Weights of a small image captioner.
Model: 9.85M parameters, 64-pixel images, encoder arch convnext, encoder norm rmsnorm, encoder activation relu, encoder patch size [4, 4], encoder depths [4, 7, 4], encoder widths [64, 128, 256], decoder width 256, decoder layers 8, decoder norm layernorm, decoder activation gelu.
Rows from block 9 of the image encoder of a small image captioner, named by matrix and row number. Rows with one number belong to one neuron. Each number is 500 + 25 x the weight over its row's rms, rounded and kept within 0 to 999. All counts start at 0. Numbers have three digits each.
Before each neuron's rows are labels from the 100 images, of 14848, where the neuron reaches its highest value: "top examples" is what is common among them. Only what is clearly more common there than usual is listed. The data: cartoon faces.
# fc1: MLP up (encoder.blocks.9.mlp.fc1.weight, 512x128), inputs 64-127
# fc2: MLP down (encoder.blocks.9.mlp.fc2.weight, 128x512, transposed), outputs 64-127

top examples: bald
fc1.344:507517462516483467494588503494501501518465497529529542506523524532501494456526536520518488494467531494512558525533492523501492510484519497523499524510478509500486520510518493469520534471510428
fc2.344:485505521509506534509500540523513491470492541496514534462500478549493520457497493465499489528503505517457511472499501504504577545511491517435510493506509523464470476509509516486508489517508518

top examples: curly hair; a bun
fc1.147:521502542477513536497494511491470520558518502507559510506493518515523476480523523463495500483475512473469494519536460528480520519444497502530526479513540544456497526508494483539481511527522479
fc2.147:514486505514488487531538507504492511523477501505487470467490522497471500510488507469442514510534478467503510534463474469480486487473439522487490509493470486510519500493533519495468525500553518

top examples: hat: no hat; bald
fc1.398:520509498469500504483508490510538520528489487512486526474464548527514482474508495502504517490510523535515506474506491489492453501505482482490515501516530477499552493487498530539530493531432501
fc2.398:499492502503492475503486534504502464525499515520503510487487493463462526505510464476515487448461511510509507485520506528507466505529477506488483514434500491479500529493507505495525503518535492

top examples: spiky hair; yellow hair; cap
fc1.128:520508472531510487465557451517491498464506496505511518515501491507501505515514495548499516505478509505465465508502494492496485492529481523518497536482514506471522481490484456490539443495508493
fc2.128:503506526487507486489523478494519526535517465468496533531466485483546534501493495463482506478525561514565490485527525528522496533471488526493509458501525487543523518520479506486480498494524506

top examples: purple hair; green face
fc1.482:505506516484460524491530498505490470511541566465505476475479519515560476521469526481528512460506466528535494496497477499501433514536497512468501530494497513497485486501493512483544499486526487
fc2.482:505496494487548515532470504455512507527554439493507524502479449539501508502543515493517493562488556440496483513465482475493504533491479519493487491489497543508516493479493462503498531450513499

top examples: red hair; cap
fc1.336:500494475455494463511505509464547516455505503507523516496482488477553484525504500493522475473514519514515499498487520529518473519559483478497504499513525519490479498508521499466508541503559481
fc2.336:511510479527497497474513507500493505491526495470480539504546517521470517503494468469503484473456506478518469546488471533531522517493497502524471466458489507435498482530485488500509526455477458

top examples: white hair; teal face; yellow hair
fc1.258:519537519505511507513496509488487500522496525513493486567487512497450480511544488479473449517515523471517448522509482514546503491516490490443509481532539482508476495503509482515493478504505522
fc2.258:490475505472522523503487498477531442508527522463501515509502497478514488483494485511497492498518528473494483519473555518449517512506531514543531502536502498552512464522512477509502521492518494

top examples: grey hair; a mohawk
fc1.334:501547501495440501511531514483478541533518513524523501467501505526499503493494513457501513512472565435510506519504502490492480530477542479525526510473493453470428502513457488466498498490501547
fc2.334:505490536505480519484514466496559513545482512532480511474485484512548512502524489503542499496494471465501547470485499537513506541507463461482540506485487514467459510507521546507462519504466483

top examples: beard; green hair
fc1.364:506527520505479459508509490530463480517504517487477489525500482522492492460543476513436513447510505510504541513499491493511516483524555530490518490496448525493464517497498528540460505501487518
fc2.364:493524494471507504516525503491513507507524492527467479460474456519465491507501532497441479568503520475537527476519492509499459514483521494468532504479514479478533580496478508519460487539469493

top examples: pointed hat; spiky hair
fc1.116:496527560516500528496478480509535487495471526512476506496546477504470495503518492445538530506520518559534517519474517530511503507524504499452521457500479497499513534481542502501541493474481488
fc2.116:483511514547561456537509535523524497518497529503474491523492454457538498542486518473506519484493494547556524536568526483506504520499492509505517465496498506491498512503532505468470506494505499

top examples: top hat
fc1.164:453502505483511465492531496528516476533492458510530491497486505484524456495488520490514512439543562473491482496495524519485498535539539553523512523510500503530450523497517468521494455513491523
fc2.164:510520491499516438482446475492479515482489498477506486512504487530491539494522456501479488467482439496495520534484509545500500503551481524492510520519491496473497504466508458475498512483528491

top examples: red hair
fc1.420:514538512513534491492466512523519494494505539516536482499518512487462485509499468469498530494503502516448479495497500478482463514510501547505483471488476512480451510497489467439502518493497520
fc2.420:495543522504492501493517491457497534463502494528543510565505470488531514508473528504457542502479455537489502520498524513502524552506481483499474507536493495494519481500483509508542544511493503

top examples: pointed hat
fc1.33:518482469523479502513524481492504497531530481477466521497507477467431469508521468508492505480503514503524480511494524494498479540522427511503544476518507488467536541468497515495438496449526470
fc2.33:545521494512503499471505524505491492505523512499466483475485487513514498506459502477518504497514463502454490529501469468491493490489487450474477549513571522554490509534489494504470508505491464

top examples: short hair; sleepy; cap
fc1.402:515492539477507511478478528487494476479454536508497461467548546486517535506518487479564474505548478529500491505500485502507485504523494507513506459480465469500531514491473522481520505454512484
fc2.402:494537539453512517455511536528559488483525453488506462530498494492531485492442477517475508499506530539495465511486497503482496495453523488495503473528456535498562505476478507538467487527486503

top examples: a bun; cap
fc1.6:459532502524509516472471474498495522483469480543514510496493511527473495522613472516464493503476540489482497521478482496498502483507470482503496528487504491485514506484523477494477506481505466
fc2.6:468471548504479522480527533466487503507472494471517531471497479528477540493468501496511487500465528509525487498507466459512496519482496522439487496481524557507528491497501519486497483516519513

top examples: grey hair; crown
fc1.499:521526502512492513481536503521439517460467538489478474454463460508527471504467544515527489481490531529526521517526506527512510468491520475521481512490521501479494504486540497497402498482519545
fc2.499:480498471488538481488469499538501520515500538495573497517473523449494495508486522499541529496478517458509487496474470514460478553504515537509521475499486515536521524511470471523480521489488579

top examples: top hat
fc1.267:492502508473458521465533494501476482533483544509453531498488511476536526498518565519531515489437536473504517474517510526492431499485471483503506521527501473482468498509464511501514503492498496
fc2.267:525515498454524508497489505531530492522497462470470491484477474500488532489483498527503511539514494518518504489511532526484476478459539497507539499512511450470485512504489548523473440502475506

top examples: pointed hat
fc1.287:485479517479531514487497455505483507488498488485444479518544480455479513486506467487497482510487517515567526507532511490499501486538515516516497503495473523464524484490504479473466506491528490
fc2.287:510476484510513564521444525497499477501488548532492483504483512534447529496420482516518522463472497492528510498481446511518521490498485488464529557477512535488471464514510503500499442504485473

top examples: yellow hair; long hair; short hair
fc1.20:489525467480529535490471510461514536485523533506524541535493510519525492478509543546551526537533515505509490496513476490478484492472553509498487490493458501498522478450470480545503525505556486
fc2.20:499519490466494470493490548512539531447519493471519517529481511528497481470462477485481503537492460551493469477511454504500493519461489509506493508541513467512487451504520449544533487513480520

top examples: top hat; pointed hat
fc1.447:524522493504510511533466506509511444509529539536478510517520484507496505500523504495497441510497489499521498508499469476488543499557486484490489520478491543511476537537486504494487503447503488
fc2.447:486533462475476479492529559479510457450496495528487495471485485557477504502469530493542507536515507514486476496514441497495531471495513480511484496499524499514543445510500479544514489510438482

top examples: spiky hair; pink hair
fc1.366:485509567490512499515534476504508450481485514494479508498468512511473473515509525515529526465437461519482511486511504509511437479518522519496558564447454516477531488524479516511527476500518531
fc2.366:511501506559494479520579491495500503523495506502482448509452479478493496506516505483495523496517514501472480490514470506525527544522518479507484526521491516449497453456453477465492516498508485

top examples: angry
fc1.133:534509536527489506509491485468455480552509491492546469542497509532514470491524499542469505528511460473466511528512480472517503487505515487521464454520523486507492502491498485475512491498485494
fc2.133:508501505479519542495544513485467492462493504459485510521471502509502483484557516497487557500519445501568475478539468533480491501534505492500457531495457426511499454536518505498523519542526458

top examples: pink hair; short hair; pointed hat
fc1.313:513489531460510489507487513489509503533478504532535514516507504512499476501536492499511537497465504460551498507501484491475513531469518492504439488449476501518500500461479476564501498492522529
fc2.313:477490541543478559477483510477485550492556463561491480429499522516514471519458486471504538499461496535492524487495534479503516496502479505546491466481543507455482516524502483507477492498485524

top examples: hat: no hat; bald
fc1.268:510487499488485488495501499504513475549491477536499456505530488472519515498477495497479450496443523537504511510528507528496459504536502496498468464509527478470504560456521504508496493475531498
fc2.268:486469471494482505486513512499503527546451502454529475510431531506529508480467509497544470492465512507521476419511506488509512537490471474451446538487521483509472493475487494510525481527519521

top examples: short hair; cap; yellow hair
fc1.487:476512527524515510456500481474513511484535483538517487467524529525491518489489526488535532520470471544489533499513486493513530518446510529475531552470514519501503494448487483490527550483488504
fc2.487:475539497522462446510508492496474521512493510510514497492526483513484492480497508474473550491508519505524498511466506549530485473506484478502512488495508477472463503451483507531483500517513466

top examples: bald; a bun; a mohawk
fc1.47:523482484499474505488526462520553519497452475538527547489532478457502501495531506506505468522560524544520508465512458493502492478507491485519518481520478517487468532504498428487523501498490537
fc2.47:491453519524537497510483507492512507462509503499487520500466489477469495522531484542479444453549516535508444493523521478507458515532452513493511498465494540523525479541451456512461505483513522

top examples: red hair; pointed hat
fc1.173:524548560480520502496462505514516537486498547519514481496479547483496483462497514473542504476525501506471483489492508484501484514506525530521539506502468451488504493468512508507446479474520480
fc2.173:490473518463533473532505491522515515484511504484499457539448470497496486504545468492469504517520474518496418482511461486488483526484478489479491500486509513468483462482488451465541492520483488

top examples: angry; curly hair; black hair
fc1.356:521534472510506513486480464511516472503466512527446515499551493420499518500501471478528492503472521516511493501495481506498480529507494445506471444495504458480542496530523469502529520484476507
fc2.356:466498512510512487523472472511538474517482548510520482502484467501497500514475545506513493496481527507523466560545559483503494475519501507518486452466494499580538515481482522506552446508525490

top examples: pink hair; curly hair
fc1.177:492501507511537526520540496542511511509460527483565445482523520528501495550517514450501519508471488502511500522505487482491490539504488518469508529500476480454511584503488528540488485477519517
fc2.177:480551462519498488501507548515499525504528469528487466508493522489497519517492515515550502517505450539496510515509494527511470502468546454517574523518535510487492521453474463477532540473477549

top examples: grey hair; a mohawk; cap
fc1.301:539516528498510515496512498515466542514547556534493520494461490548531527507502543505460472491536477503520563528480492499507505466502529559514508530512493496520493474517523518497457458493533503
fc2.301:491551511466468513497480501484492480542472525494490508536494517508492458503511530506515502513565527501510520492489532521473544476479541500533516472493499503480464516505495508514460520488535521

top examples: pointed hat
fc1.241:471490476504455494496553464515520542478475437497523513517495526485470491519482502506522515504498511471528474481517523534519457503496518519548471507534507518484479487524508463490489503477437505
fc2.241:499526500477476476543502537503489480509511506458532454474517457494442518512488515513498511507475489485490467525490515488484472486506471506481482510477486487544520506505500468492482546498517484

top examples: grey hair; short hair; long hair
fc1.162:507486514509492505517502513530487526576488507513504475482493474488489527511489531525521492508497530474543485532511503493487525563515537456532446509471492431468473514489495522479494469472499467
fc2.162:502474488525492495512525470519501498530519480523470499468501526453492468522468514450536539508497500517520549543524499498499459458513501514554500480472481474496504494455501527510505481473484502

top examples: white hair; blue hair
fc1.259:534472493471455522490475515521538499459439465484510551500471527483494534501526549463552520489511502493515482473478478472501503554520504508510447520497498512520491484480441448512514516491523508
fc2.259:507519487511543483505466510476485507502490519486526528516559500462504470509488511515443505527507516545470504539486512482546508476483495493480525505510530487509492492489480455526496465503472474

top examples: angry
fc1.441:539515516527517493503491483466485501510503473507535492505488496489510464494512489535508495542473457507457537522523473522503503501495485484537479491463538518514459498463515531439526462512482556
fc2.441:533472483490468480490511470498529500460486475424461508518480508462483495498522521504481509456524451513493542475562514489479580517461489546501491537525484516496503499490526489495471556490501477

top examples: spiky hair
fc1.495:465490488456493523515514432515528460491475522468511484523527483536526492466439447513530498527536478535459513516511529482499540489501529513503506498521510483495517467507519506477495525482522489
fc2.495:504484503537486505485471481527468512510470459530474531483479511516519515494501498474506524518527520503500523495444521459519490525524495524529520494443465523480489485536462467533512457515523538

top examples: grey hair; curly hair
fc1.330:546526534501500482474536482509459489545505478531497524445564475473500504502514507492524499501510486477507533506483534477499497460480515564502505493532501524489525507510506504503430526512469510
fc2.330:521490498519463527496473555448473511522483541545475483488492471488516470502520512538519448501501517474486497477509505500482543485489487492483517457541504465476497472487504526533493533493424511

top examples: top hat
fc1.311:487493501521463531482458485485512531483480500534484472492497489507525516514498496493519496481536473456544514456547513555436514547452514529524496481530487511492528468512493528523503494514442567
fc2.311:486513509538532501497478453500498522469506504489523545519515534476514483527471487529511492541525501515506510452484490464493513504505468535517503535499490496511540450489559515476515469481550498

top examples: pointed hat
fc1.286:499506505533494503521540509497473452504496495542493497545527531465506521489458482486469446474489504503513477524483486486488495508512459471480485479465530510467486500510519501494542516472520489
fc2.286:505495493510483529500514525477495492525523499497521484519473490494536490531499498512474484454509463506505460485494467518551477493512469516467553504474507494506508525514513473496475475460552489

top examples: pink hair; teal face
fc1.418:496500498473485515466479488510538496483489611483477536497494514516517486501528494539476477460500481525521516471503496419488476516495506511480490495485503474484488495497479570507497503500468496
fc2.418:497477487514484516468509534472486497497483388534515502464510516476490482475501471520525505510497512484526481521495500507483529532492516532546505527539494525506472516528530530470522497502515477

top examples: spiky hair; cap; top hat
fc1.99:477485554480512499508494485514480483492482520526489501501507535498505510526508496527526469507486477505464524519500493491492473527515551523485443507486451489486498462440514549500563531540468492
fc2.99:574481477469476522480543507483522497526523509471524504498521490451473469530486512494517487515496488465494522489524515479495509550477532508504510491500511487523501494486511453488502431500506536

top examples: short hair; long hair; crown
fc1.244:517517477507501515492500502535503515511498521493510487530467516494438500555497473500512513540496476518514480489512458514501478475469520513512478502526505502459506470493544445501521483492510500
fc2.244:491533493505511511512505495481501490507507480478540545511493493531489502510495510518474534493504532466481538528483518538504494520503555499575487519506531484534546472487542502432490483507480500

top examples: bald; top hat
fc1.206:505491498494468467506477495507499553534490523489510514489471460501461461451462507458437529481549511481529503505480522540510522473487486516540506484504461510470481471540477507526458503531519525
fc2.206:510455464478534514496492437438508508509497502470533510500478527484465484483484488483486548490453501536549513488518514507488519517486498501469505510540535492517530547554509490536502515486493495

top examples: bald
fc1.489:486563464481523541493472446504472464503473498497446517495487494505466510489458516489468479473498475509514480486511493522493486495489493465519493494447521522482527492561483470455483483479484547
fc2.489:510501479475500548478489518480520552467490509490552521483497497514469556548521493519444490481519502497489497527521517520529507486503513478543481520504527502519501504570470539507450466540530481

top examples: pointed ears; bald
fc1.319:550466517567492481475518491486516478513457520497530521439527499484529512432506483469512516502499475469518511488457502472533530480522461460493523519496477479489541468518516505472510474513508507
fc2.319:516431485495459474516501471528502522486460470455552521480509488543488543524476462488503483503513502480511499540460465521508499514517491512496493479457477479488534525532475491507522507521519494

top examples: a bun; red hair; purple hair
fc1.64:539525484524518505532532500506490524489459499509482512495516535499542496464482495491525492466485501457488476520511485490495505521518526520519472549473523507511480463517486507524514529539498530
fc2.64:474492500497526507514488529506480488527470540504510527531480497481519494470531494517499482491546534515502502506453496477479496517493519471505495496485457484485501512536524515525519478466504549

top examples: cap
fc1.149:495493532481497472407506527481492488496533513499511498529500550465471533503491509476513464452526514491486497554522479502520466521457516469474468495480478477511490551510531516484468534533497510
fc2.149:494535514488507487513511463507486475537534470513490495469514523499518536498509548524510495531553535502490537490500535541523520488492471494483502478463507488487531544515459489519508489474508493

top examples: grey hair; a mohawk
fc1.50:515496448493536515482474456516530495499470495526473509524542497451485482465513498481453501478544471519514484501524461525541516521479501510508484491541495533488511507482522510517510465515505490
fc2.50:476508461495479530485431467469503482510464488484463482522471485460499505495500501506490509503524493498503463528433524499502467533495492515504485499518509526498513463513507508503476460519496518

top examples: yellow hair
fc1.461:504482522490494467510465509503451517506480497493475483543452486507475478455542482503504488515505459516521481471494465518516507493505498488488478503492501514452480546492486537527515498508460520
fc2.461:511506493475501483482524482538530463473507491559500513498499461542464533502480464475523492545532559478515498502497515480468471514537471506525472474503455511518505499546463458526509505532501522

top examples: curly hair; top hat; white hair
fc1.476:532514485500477514492530459497509538482543513492531482468495494499492469538490535488530524462518489478513493509476494486503508489455526494514485533510482448472538487486522495538478520494506510
fc2.476:497493546478480498485456513512492497508530492522518484507514536470492489488518520575527524507483501542481459528500470482524507545551500532494528505492548489471534496541471479471480449525504519

top examples: beard; spiky hair; surprised
fc1.291:531526465500490520485502415505457481468506507489533503481502520532509467469481482512519525510500522536475493494502527495508495504526484480516551457517496531483485501517522509476465499449478521
fc2.291:520503497519511538521480486465531502510536495481506559503472502497510482487491539487485494446502512492496534548495486496515503544535479517510505520506530505515465480543501495521479495479503524

top examples: pink hair; spiky hair
fc1.511:500483507508512503502508464472526467501546569495506516494533505557502494487468481487530484471491509525498500438485491477498477503488512524459517474505468547512429518523481485550471491505541528
fc2.511:505490509478483507529487499506519519508501495538459480510473502467519518483551550453495507480510522535459499529526461543471501482473495526467484463511494525486449530532537536514552515532473458

top examples: winking; bald
fc1.62:495514521464551536512462482494477540491497541519538496498499495532527488472481497470459496488554536503504458479486512481462493507503501511478486503465484518468514538479509491539516502508472542
fc2.62:562537492542455496450516527498520497508476499515458494484488509464501491416499502483481483486512486529518465502497489499516488505513511465506482519473498483490486517522522490512503487496483524

top examples: white hair; pointed hat
fc1.179:507487513503533484522457491493505493465532517498465505511487505464511456521489526455498484529508425471505467484524525526528530488519483469462518483473569497502535461537507477515518484544459518
fc2.179:525499548462513533432491506524507513485527471486527497511538489461491494478487511521509503491500535499498454509480502455526555512474449495485497536526515485479504496479488501465512495485492489

top examples: beard; sleepy; winking; hat: pointed hat
fc1.426:486502474483458534480519531494519505512511508505524438488553509516498523504509528520508522526500530523549463484502503506531477520513520490497532473495505507499533456486503522494449463521524534
fc2.426:502492478509490524537489540512581510515465494536507535516532466492442507482529448481495477495511442552530509472465521500510491462519495539518464517498506523505468474523515517506476456477484521

top examples: cap
fc1.393:512483495543515500473491487468476526493509467489540543481465532531489492515531425513499513499487484565471478462502514488518499548456507470470516532512511496481527476488502518484481495515470523
fc2.393:459509467504507487500508451503498545491490465478481551509501466541470533518505477543496519523461558536500468519444522540503539459547520473495510501475516519503507459510508529485517507470511538

top examples: white hair; short hair; orange face
fc1.423:527497530511492525488477504489512538493489451529546535469490516512506526488505520499561539500493474549532468489511482502496519475469533523494482486498471493477507503459461433515528470501557499
fc2.423:493535504502489521479514502531483520461518529528525520487495531529532507497538482489449545487513482546520497536508543516487530511527490506478548468463523473533493527535495463519530506469447542

top examples: pointed hat
fc1.134:484490537455475492482482513526535528515480528513461481493519478520488518511515528509561509494479490529480535494500512528489508460510550519471540510492502511521505507476444512490459523462496504
fc2.134:498471512521447527520571472482513493527472497483490502506487502507561490515480480493501528477498492482506535456476537474523499526541532514486516505488498505491520478473490487490489481513496439

top examples: pointed ears
fc1.156:486504451501546526504475513505543463511505499501470496490518503474506495479500524477540501504556415523491512482523490495480503464486494551447450508525525491478476517461531492473524529546528494
fc2.156:547500530507473514510456478533512501471488473498497509513494460522523505461514530465476460506501499514481498549543507501501444487494501472491463512499536512508528475495502500540503465478493499

top examples: hat: no hat; short hair; bald
fc1.143:503521517532474523500518477494503475478487477480469512483494493454511539534512490521529524514437497498501459465538482501514491519459500496485540488540497525464536489531475543529464501482501467
fc2.143:482492476479514533494531515487490496547480540503517482484516551521490463508490494525522512497474490523511455483531494478507470508485531491506476537563526468515456500464517488492489493507519488

top examples: red hair; blue face; sleepy
fc1.459:491524521525502480512520469498487517480510527498518514540430459496544477522512500465499499480507503502501515529501467484500504521514536525510506497510538486517523510503476465485513532450525517
fc2.459:506493556537539448528517477489494472486499478504506555503482466477509512448493497487503448493497466498507479492494508512527486516456462474483518524496425508475517454494477493515535482532503463

top examples: bald; sleepy; sunglasses
fc1.96:518476505554478490519502514503501525496460531550525492473510498454466525487489532492488515493518489483516516489513531461477478522493462496482540489449493525488506511469490515504501436519489491
fc2.96:463490494525547472479510483495497438513499506524517515509502537477475524540461476517497514513505512545510468514518529491496519477505487525535548514527486508468495510492520479484499519482526470

top examples: beard
fc1.127:525483478496532492454518479493438486512500479519447495535484527513485484455471542547509476456487450522441502525507521484451513511521494559465481537511504543494523508515490515539472544523473527
fc2.127:475508462478520515466458537545497502522511463491562458501506479491521490495480493485552521498525530490495486494511527503491548478461489494486510505484483514520483516532490527490461482554482489

top examples: pink hair
fc1.83:511491458513508519476493500483501488502498546507521525450462488564483497478481497518519510486473497489500485473507517495487496477472522538551451517534491510502521493496475490501468481484460533
fc2.83:463492474511529503536471508482503484503515471483520478493520484520479536513494531485479515486492504504468501518505464486558499548490521531520515456527484452525539488514482495480432465501534542

top examples: a bun
fc1.462:512514500466491480495483519513543518525466523536486503504522533511518498510544525484485509528480522473452499485510470500524523521503477493630555502533500552485510479496476464520517500447492489
fc2.462:478457506535511528472447554486464450527478488467478539523484500506514523521507492518476537554546490461476464465505584507504538526499504500521542502474497520469477480500500532482522500493519512

top examples: spiky hair; angry
fc1.28:530480532526497515490465534515520521504503530499596474495491538428519542491518478532499486474461428527480538490506521507471485507525496533466495474477483523482495519541511457527488479485453457
fc2.28:509502504507510530492465447480482466510533492447543499478515507489500531487500440501521519494518543499536504477500495521518488463513485499465516529511478497494493524530503482460514554481509472

top examples: hat: no hat; spiky hair; blue hair
fc1.288:465539477468525515501490512521488498504529481547487495481517534505513538488437498469524503529489495473531489456544474537467543463504527519506512519511475524493451502495477475484540498460502526
fc2.288:513498506501497532504496470491535504514492513504471518505514440489512471474536530480529506469504492475496507479521515537482489512461480483479532515486517503541528524498474497549549514521520509

top examples: bald
fc1.58:497468520473464467509496516558487463514480466524512479466457498526538505513489508507470527580436514533500499518515474485503449517521486532467524549487495467497495508522482475514485525509488455
fc2.58:476469494482505537538513485461474486508455546532493537493537503487537521489527535476514550479522493547483487490527543485552521488507502486489549501490560514496492564487512492502533493523514517

top examples: bald; a mohawk
fc1.431:476531465525509500492530489527499561492528483511527470506478512490482474519506515488481491486426525473487472524482496483494506500461544559494517523504464517486505460470487478533514519506510472
fc2.431:505528492500495519504454502493493467505479487539516480494504447516492468517464526479525499490515531473511459552522495504458505477481501502545470512532509521506481480487465477504484477467481479

top examples: spiky hair; orange hair
fc1.223:513500501492506480498470532521513529467530538516469489496497513511554492505484551535519529498523513491528505509569470520502510454445523486481467483506556474491487514498502516529510503531498499
fc2.223:467485487461473481484508504497506490446512506541513459530487450501563499504523474517543543503513454504516497482540497506441505489499511471489417514484476499533552484519498516502482521483502523

top examples: white hair
fc1.261:517539537477493543493486479502530488454503498522529470512461492492473495492479523486517501480456507482511490474521492486488498531524520493504440526478442475489503476496478474474480480515535483
fc2.261:511486541506551498498497509491509536495430463509538458507492499510516525494480497504491499497472506502478485529499544520503475507482514481469471521492496553501477488503513444457498502467439474

top examples: spiky hair; crown
fc1.26:521522479459475510514513518486484494513476513485504488518506543448529522475520492490472526499485576534478478500510477509496529528523513467538509498521505483482494509470523515526443519520542499
fc2.26:479522491506521487510513536480510545487494522521534513498474516498490532523477524503516537504531481473465535528465537436510519483477489494470507515498496486501490511467504488487490558514468510

top examples: cap
fc1.189:474473497507529528477482522509490484512498509513518500518483510510512499500465517509470485536485514508492495497451508517468427468555505518525458536508469527497468447496526500495514499461496521
fc2.189:492499474523471502495533498496473451550523468459499482503529535476486516500512491539471492491511484504523527468507469510482488505458511521542554441486515488489507474485509489526485478477505531

top examples: winking
fc1.17:492524465490539521512523523492453514516499507529490495490458488497472533507491495485546505476506479496481508534485490498469501470511487538526501542469486509491517463495506490488501447499543541
fc2.17:504474465539491475530521516479469484543497488522509489538485473467523491498519494490460486463513507528497521476504548534515491500463485468559499484495514474473464525529518566522489523494527541

top examples: purple hair; blue hair
fc1.27:496491442502506489497512529513465480499461458508487532481467476542528490507520521508505479498483469536473526479495494535544469475510481500467480505490482479489504503521478497468526525498553503
fc2.27:484485423501531514485491525537552566540453465500473529523485504503515536506511485488487479462510534468456513505513498513453493502478494508465472469497472534493506468488479532466528535492468504

top examples: a bun
fc1.111:542452526493490532480460501517538539449468519509507474442509485528522502479524554522501506491495514495522516479431556467470509519509517514494505479472529514524488486513484510525514506537540496
fc2.111:500516520478496531497511525473488500536485513511523537502491481497466497504536542498530509497509489489529517519492490472519571493497566501497485495469488500461515525469494518511507493550511538

top examples: pointed hat
fc1.463:503489484485510469489477542489521470452508509527510473489468478534434515527502550550516513505486481490506496519519506481508544600496480490504498496494490495499488480508504492503445502455496499
fc2.463:528447495524512519488534490502492488437517484464481496518502506562458474498491506487514534488521496557507502497473482484520481436503481518464495530519528489521510494491547475504503520472482516